{"widths": [96, 192, 384], "momentum": 0.95, "orthogonalizer": "newton_schulz_5", "max_grad_norm": 3.0, "max_steps": 17500, "weight_decay": 0.0}
Rows from block 2 of a small image classifier, named by matrix and row number. Rows with one number belong to one neuron. Each number is 500 + 50 x the weight over its row's rms, rounded and kept within 0 to 999. All counts start at 0. Numbers have three digits each. After the name is the row's rms in percent of the matrix's.
Before each neuron's rows are labels from the 100 images, of 14976, where the neuron reaches its largest size: "top examples" is what is common among them. Only what is clearly more common there than usual is listed. The data: gratings and oriented noise at many angles and scales.
# gate: MLP gate (model.blocks.2.mlp.gate.weight, 576x192), inputs 64-127
# fc1: MLP up (model.blocks.2.mlp.fc1.weight, 576x192), inputs 64-127
# fc2: MLP down (model.blocks.2.mlp.fc2.weight, 192x576, transposed), outputs 64-127

top examples: stripes at 45 degrees; very fine; square grating
gate.447 018:422423531483524470540470539532521477503499477448354460405459490471567465487581520461509442479469516434509482493479537422507542479557521499427449514508552474505449613499607476537558501535419424
fc1.447 016:489534514525450543565531448498536532552443531618511498587588572483489435439546479567465501494483538443466525561504462513565524490397566494561442578590522561481545527488601557526499513527597412
fc2.447 018:447521436524501546557511504493564496468521430425538426473450514497382540527494538534461491497488583568558500525427512462530512554444520503454494456520510402499518572478448480532529512514501422

top examples: stripes at 90 degrees
gate.477 031:482507494535527506553438533517436516528552523530496492496436543509571479458462556501633472533587525522557462514475552517457497495444536443569599512345502469451581524540569443536508445489531508
fc1.477 018:497515475506529507561470618543413516579504490463364461514503476558499494563518443489602522481527531564553495458545480509407475436501512508480541526444503481353528527510489495569543459405456539
fc2.477 022:473556496475584556501523538569486531543582490501467537459548492528499517501476502533599450546547434531482394613562524521421483573558468478534570585375550560427561509532539494494526543561525516

top examples: stripes at 45 degrees; fine; square grating
gate.149 015:591539508551556540510407507514508561461571493520564497482471522513477626476525569465472454454446512441496507433387521574570460509495495539435656523478490482484456480559486514551459570452540459
fc1.149 015:505533524463532547436550517558578467559560475567560442566495385494505539491449483539481480426585497421473488480465549525540512535487376525469553536655433546471493504455501444542418549516484494
fc2.149 016:471495500508460473432589417520455529540518551544426451468434554426459431584484512472522526525512440646540600554439546551467476498522473434579488578547426521520458577508531386554450557473500477

top examples: stripes at 0 degrees; square grating; fine
gate.541 009:478426449502538441523464434476502570433471464485431509424555558562558432567416496429539467544528585510525547507569431540460572537567541551579567491437576507560455457540544471558545516580557489
fc1.541 008:574442472448559494516434502560458523427565447554525434542548554539515474477500479463439490521563529517448537454488546497534584464494523559512440450452470500444548576563475473565504478504492530
fc2.541 005:562530512432476439588515506496503527527621501570522457456455459550455479451420513582520442548543549595511533460530495519502537454547539487399496490553449568593532391569528565489471541405540506

top examples: stripes at 90 degrees; square grating; fine
gate.268 165:428432443543466429488518539539510461446476509535434396561435588492548522431558460504532513469455518487485527560620463550430574522534539491571466514460538488441556484522546471562467460470421431
fc1.268 154:508464512509490512468473475608458446549462487477494409489477517555451469489579492496518492473549518519519560531527527503410513499491492489505580466451476546406462558559480542557476421525514541
fc2.268 149:479564527513531429541485432467461488493521534458489499467441532479486427611505585538468480497574474541447519489441690414517504540520551565476564529461576545512451475418550373432522551528465491

top examples: stripes at 90 degrees; square grating
gate.376 120:460443481394479480492499563391493503505537562485551440588479465424494562556481519500483546477484508576497459509539509522510539454567479586490420449514530463441549512475521560542465461430538544
fc1.376 125:565464543625498544440506459539599539479481503471528511500566488378502556529546505600589486510478478569653599507608570569482503495364493477493669604465518486526514427572401465457505513502519485
fc2.376 122:502467548527522498506544408481445513513540495537504519496539504366486542521476450425575425562528520476491559529441385531487511529518471445413494430488505473415405551538500546516508453537581464

top examples: stripes at 30 degrees; very fine
gate.398 168:498429436447484496469385522465548512466502572469499496484479527543461410466546413463483521503547532577572477480453475455517498424546486463518546537560468415516522446502502342445452477540415504
fc1.398 173:525451522506431408483404454541506612539544571387489514518419471479589502473436452512460542529474496568502477503495465545459498482474524482465548634437540422464565482559547480565494515514587613
fc2.398 159:521544548490610470556496568520567529496601490504539455476407426481531518481501364499592431634510421548531496505485423520532439511495501446436495570368577431501552489497505459596512524562501524

top examples: stripes at 30 degrees; square grating; sine grating
gate.501 156:481512419481528428531544483546507575479482529527511384553607450479512528534574529459580443460434555497522499460485574498534470544356424555501502566494540539570556501538540450520596533585510509
fc1.501 169:366516465490500444554559520506507502390466517475498498495430436503499520535525475388542470616501475564544438528497535501478532463557519496416471437433541518511592507532496394431527507416527543
fc2.501 165:575480576443423537537511485470494487603497462532495527468483578479437497514470529566440536393460415472477608578472514505559566551492530550492480488426505511380558545544449497483519463455502515

top examples: very fine; square grating; stripes at 90 degrees
gate.63 012:544546427472614482416489513485516523542493513464522470440516575562553468456502520484529560479494508448496456504508471572513433499460527489524551435398430478475540454482542484592468506612499550
fc1.63 010:487472551482435446494559467468438462515494503445410459536545450538487452495491545475391518575554513476593504425491530523493462536528472518603535497454533493499457439474559519514452522458506507
fc2.63 010:483449532567454523564452489549504497399504441537558484552497424484532442502467416573483542512519443596561563475512539392492503482638472525546495462579521500543521502512502543493612409469511450

top examples: medium; stripes at 30 degrees; stripes at 45 degrees
gate.287 159:460562448572494513477511449436459498564550494536488452520440431482452522458463427523521496537523410554536410549494540561472500550484496444552558470555486567484494528560554531528441627457469607
fc1.287 165:398556493562467459423533510540507430518386487561445487514452551419445481504461489559390521526607467526533537521479549504487526572521472462606581472507512454469475541503549462504476522487482521
fc2.287 182:489536571477524540521477509470513502520477467503505511533520466526494506576495442338567472531480445529474382541487461604544456465496422458455384478433556464506488498563522579509502543556469499

top examples: stripes at 0 degrees; square grating; very fine
gate.252 025:482461515477444571447413498641443445495509534536429513544508611463494613498504570399523435599463400494452536589584478410506446508472497503530536516539434502490552456485496545604602498483436529
fc1.252 022:480351509482502494444529497577455440471524471570529460484482484451437530494468604473558546589391448564478497575541469421454452494503444550510476545550527389476491514554505508488543484443465540
fc2.252 024:449536478519498469468421538609443422497535458576432537516494558478631567484549650541519467561492410529453475554506483444509410495458505533531509513488483532493478460426562540530505448451490507

top examples: stripes at 30 degrees
gate.217 178:551542525638589471560562464497488577424599478559377443583499504503483449535572517566497565538502481524492563500426583423615449474353475613578499462536466574485495504531528463493427488560464538
fc1.217 174:491617486559551444412493462514521492528583439519494651487546406468515453495471572497566437402477428527585430475512502532516494640496416492491530446580443515442444591558491515489512469509462578
fc2.217 164:463572421485495551436482542545560488562548501436494507549502578509445472482461477476543516264471486499495428527507430543488546533511469461562364537573523541516438520474479461386436468485530506

top examples: stripes at 30 degrees; stripes at 15 degrees
gate.139 172:439540373525565460465514510524500452534473544562479573517544433564470446497507457515497486574534460512574484532493554456561492550573518487550535470434480518410561435533516488528474459562460496
fc1.139 155:582497561589558507568457536499444566506593496470553514643584437470439558527474496472582512641477529501515531494419550482582462544478582503394499452450422502501535557515537519520532553490417486
fc2.139 159:510486539540540405518521547548427469441574474544469507555363458489441558519481558444538459626522491502542514432499549517553492577545479510409533479492549510479558518397565522547567587423526444

top examples: stripes at 45 degrees; square grating; medium
gate.395 127:516447452528442489637378465454522545532472615469530563449469522480557414472565515497492487476495553541549448492540562479376496546508484502544533529615503460518558473602505450552478504424509414
fc1.395 135:474546500467417557499538548430616559529459542575422542459501524539422450559482469501538458517572456518521453528464488381466511515497471471482560565426599540519516497622552557520450480504538445
fc2.395 151:491576463443561471535511495569421503475596394576542523497419505481508485517498519467543467443511554540462532534505462484568472493504468553417489417473466517521504483535477461553520550444447446

top examples: stripes at 0 degrees; sine grating; stripes at 15 degrees
gate.529 154:462531530487474475530537426458457516429491552533466525504482405499451469565537467423562547474563493511452559425468568432487476560540572491444563486572584517474458582582518590536514494482505373
fc1.529 156:495585528498623490544495441431450453509484428539437457478538478531528458613554558432479463428573468565491506540458543528596494579555569417556463528493504480507503506513478457488405468448508514
fc2.529 140:511554505468558511616471504527399461434509524450477464532497602530541449539468443532481564460510468430498512508509584536508540557542540582617446456462476529513559543496482534424423516501499533

top examples: fine; stripes at 60 degrees; stripes at 30 degrees
gate.195 158:458570512504565389525431429563524498544558508566543493504557380506505472523565562523566563444475526501522417444502505513483484539517488524353443514549528520477482523429495431503409531515472497
fc1.195 168:366490416406456586536509490511569473493443488508446550420513507493485483487488554523538508497420530493565533569580584490507486508489517580559495567624577600490459501574511567526522483405497540
fc2.195 169:523555498561578521527435550500546468544405510506527484565645516500456472495465541537441451405474478514559500602498495590518501539523418468628515484592388490531484463426509431496457489502493487

top examples: stripes at 0 degrees; very fine; sine grating
gate.92 137:534512486526506507474508520567494520558496524549507529537458496549474431438566518506556558514588574506522538476565403514570500481477526511567536535513415428458526515539450454442525473604482436
fc1.92 144:569564515479486498404496508546508476549561470554430527479516520520490448500459540443468426501523508342489544495609477507576517504571466439553423439502433515456442585433515536482592506531593480
fc2.92 155:452425487495527439524533449559551513611354528489539403484411460522500567511452434485510576461595482534493483519419502462521474508548524480541523422480568542539512492546498436585505562540496451

top examples: stripes at 90 degrees; very fine; square grating
gate.204 028:507532549426422524628506453443485481589427498559470426591513499517564473460466521557565449569565570507554459466571424520547527543446482499461493549545474428495517477488455514400472423500511520
fc1.204 029:478464509518567452595557525511552540395476551471530489464531523523575520567446497528548514475416539485527508392546581474526530454531400575503537494524508517501392480497507566478495517397450517
fc2.204 029:466514483536491569528532485418464400598502571533452468545447411483530496416466573491516468577575520498509455692541452512514490536505440507476522438541588457599511552544449481476532434520462626

top examples: coloured; fine; square grating
gate.211 022:516511478602531541443465505470521534561549508513471518571503483592504428557534533550428476424548518538541552488447673464415566526560599448490515504450509540561440485474572476494449499531563529
fc1.211 019:529443456469391467564450518560555557524551408572530579504466386539519484473530522523404556441579440529505529510498617544522647510551580515543483514470490566496467468563558451451508433527487464
fc2.211 020:498484387558492538472551503437554553490543509476435530516469480619480394465584532498512479453555545603563548531534559449487487578495497553529554452496469575543562471487602516514458481478520474

top examples: very fine; stripes at 0 degrees; stripes at 150 degrees
gate.454 056:492515504491468533435501461540586570484443503463467465517639478415561427517505548483509481464468358459461586498607477388484499460492433469583447530560498580509384537468467613520431465546493471
fc1.454 056:421465481470473474496481472505528512503505572559497454505378503522495589513477477566466541490509601492574481557537474596424512568445567649466607456375464490486586455488467429478479532470443444
fc2.454 057:603477546554513470599559468523429525543537518519532503521472617502440577540512461479458630458530502535445480526530547481564542527496479596522572524489480451553513452495501413406577482475413499

top examples: fine; stripes at 15 degrees; square grating
gate.169 041:472422479396529411490512400587560485454501555440508491596609504444457453573458593445539486501502432469493598494461379471509449405513420477527465457577521519539434432501515493515391579435438539
fc1.169 038:441496419559447456511517424628510418580503565495486491534499528455540483546479603510514439407585554487470572603441492502480492411472458461517540419593465441420459528510523424534461528531593451
fc2.169 042:473497422551402466497556539499545446520521560500448514486521567529486508580493549518525485548473523489494555503550509475495471474494435483522487504530527438412494482490541482510444550451534433

top examples: stripes at 45 degrees; square grating; medium
gate.500 018:521467490579548445485471539503518562472638564501475491572558498528545489559497449467432512404527458466486438520455567528475571524576548511461557576483452607459495500578514594518530488428490529
fc1.500 014:611417494486542544535508434421453528471563453534456503491513559485510572446525575463477510521476420490533529491468433458530444389538525507371459506505596418520536542415494429492532515493476586
fc2.500 017:538578471450434511489594459490554398500467430517501534419524490518519590488521525409462446565501486481477572574537491517417498495472463525624466433498507413406550424466466452426497471504400478

top examples: stripes at 30 degrees; very fine; square grating
gate.363 130:525507450514507445560461516377428565539469494491543481520426436502514479557417476472527502642512504502570503485528440491559507490501627508462501459399518492552656483446557473582455458530429549
fc1.363 129:503385419550526530524479519398416500552537452465482422505536480465558552500575529500517460619443471550532457503442539457439483447546567539486568474445463513488630554449526551494513480442474510
fc2.363 132:560488521450558528537450493511509524634513538403590527648472459452576462484504538571440432524501512472522509511451469425485445555508451522528476525502522502445616412524590498555561491507451572

top examples: stripes at 0 degrees; very fine; sine grating
gate.85 148:535565545457534584433469511585496499451494475584420490500679568466477472428524493447501506479436430445514558588547536501436444422504414533494391500621485496517368506510444485529495562468518458
fc1.85 128:461544497495533523548482561509509599499416577467508440498419457543504550493462469526455479543524582476515515551423437604475511455441523443494571506307478453551595476593553575479476531504467442
fc2.85 111:490510490496549497409539506500528451458507479494510554576627435485495437479427527411501512476426472433539547541422640481468422482544392523492455483421548528502444521539439488411506507514422439

top examples: stripes at 90 degrees; square grating; fine
gate.523 030:504532506568558475518529492477480458520595494526550497535447518488426492445435454612491486474536556532429474533443492486496440471464499468456449441467511486571417488487501430500457606541476511
fc1.523 029:470499497555489441491458529445480432487593469454593430523441481442545541474509526555490501437565545572452498518508438462512445528484594494492464521454462516513416507478524465504441615439463550
fc2.523 029:458546471467473535519469570544473624462455574478536561456450520508549507539478465494456493519468464487541576462515512522513529447473436545518528474533566425492535531461454547399503454517418435

top examples: coloured; very fine; square grating; angle: stripes at 75 degrees
gate.338 017:435458544513498439497492519531414527528493470486456522496376534432453542544546546501431526522456446493523542454548544456550555508506511537564557528482418482566438487454493512578547525500475571
fc1.338 014:493353493504469427464529570472435352492517570492457507575420548462539429502520433535427480556474456491532476464513472470481529514454411503481514505426407442631396497509634556486499502467461492
fc2.338 015:614511421590547575532402537535513506479437609488533454464533466544465545511462385506528500524515534457456480454451515510557487581571380486510448402547547592394523534494478511431423487626492436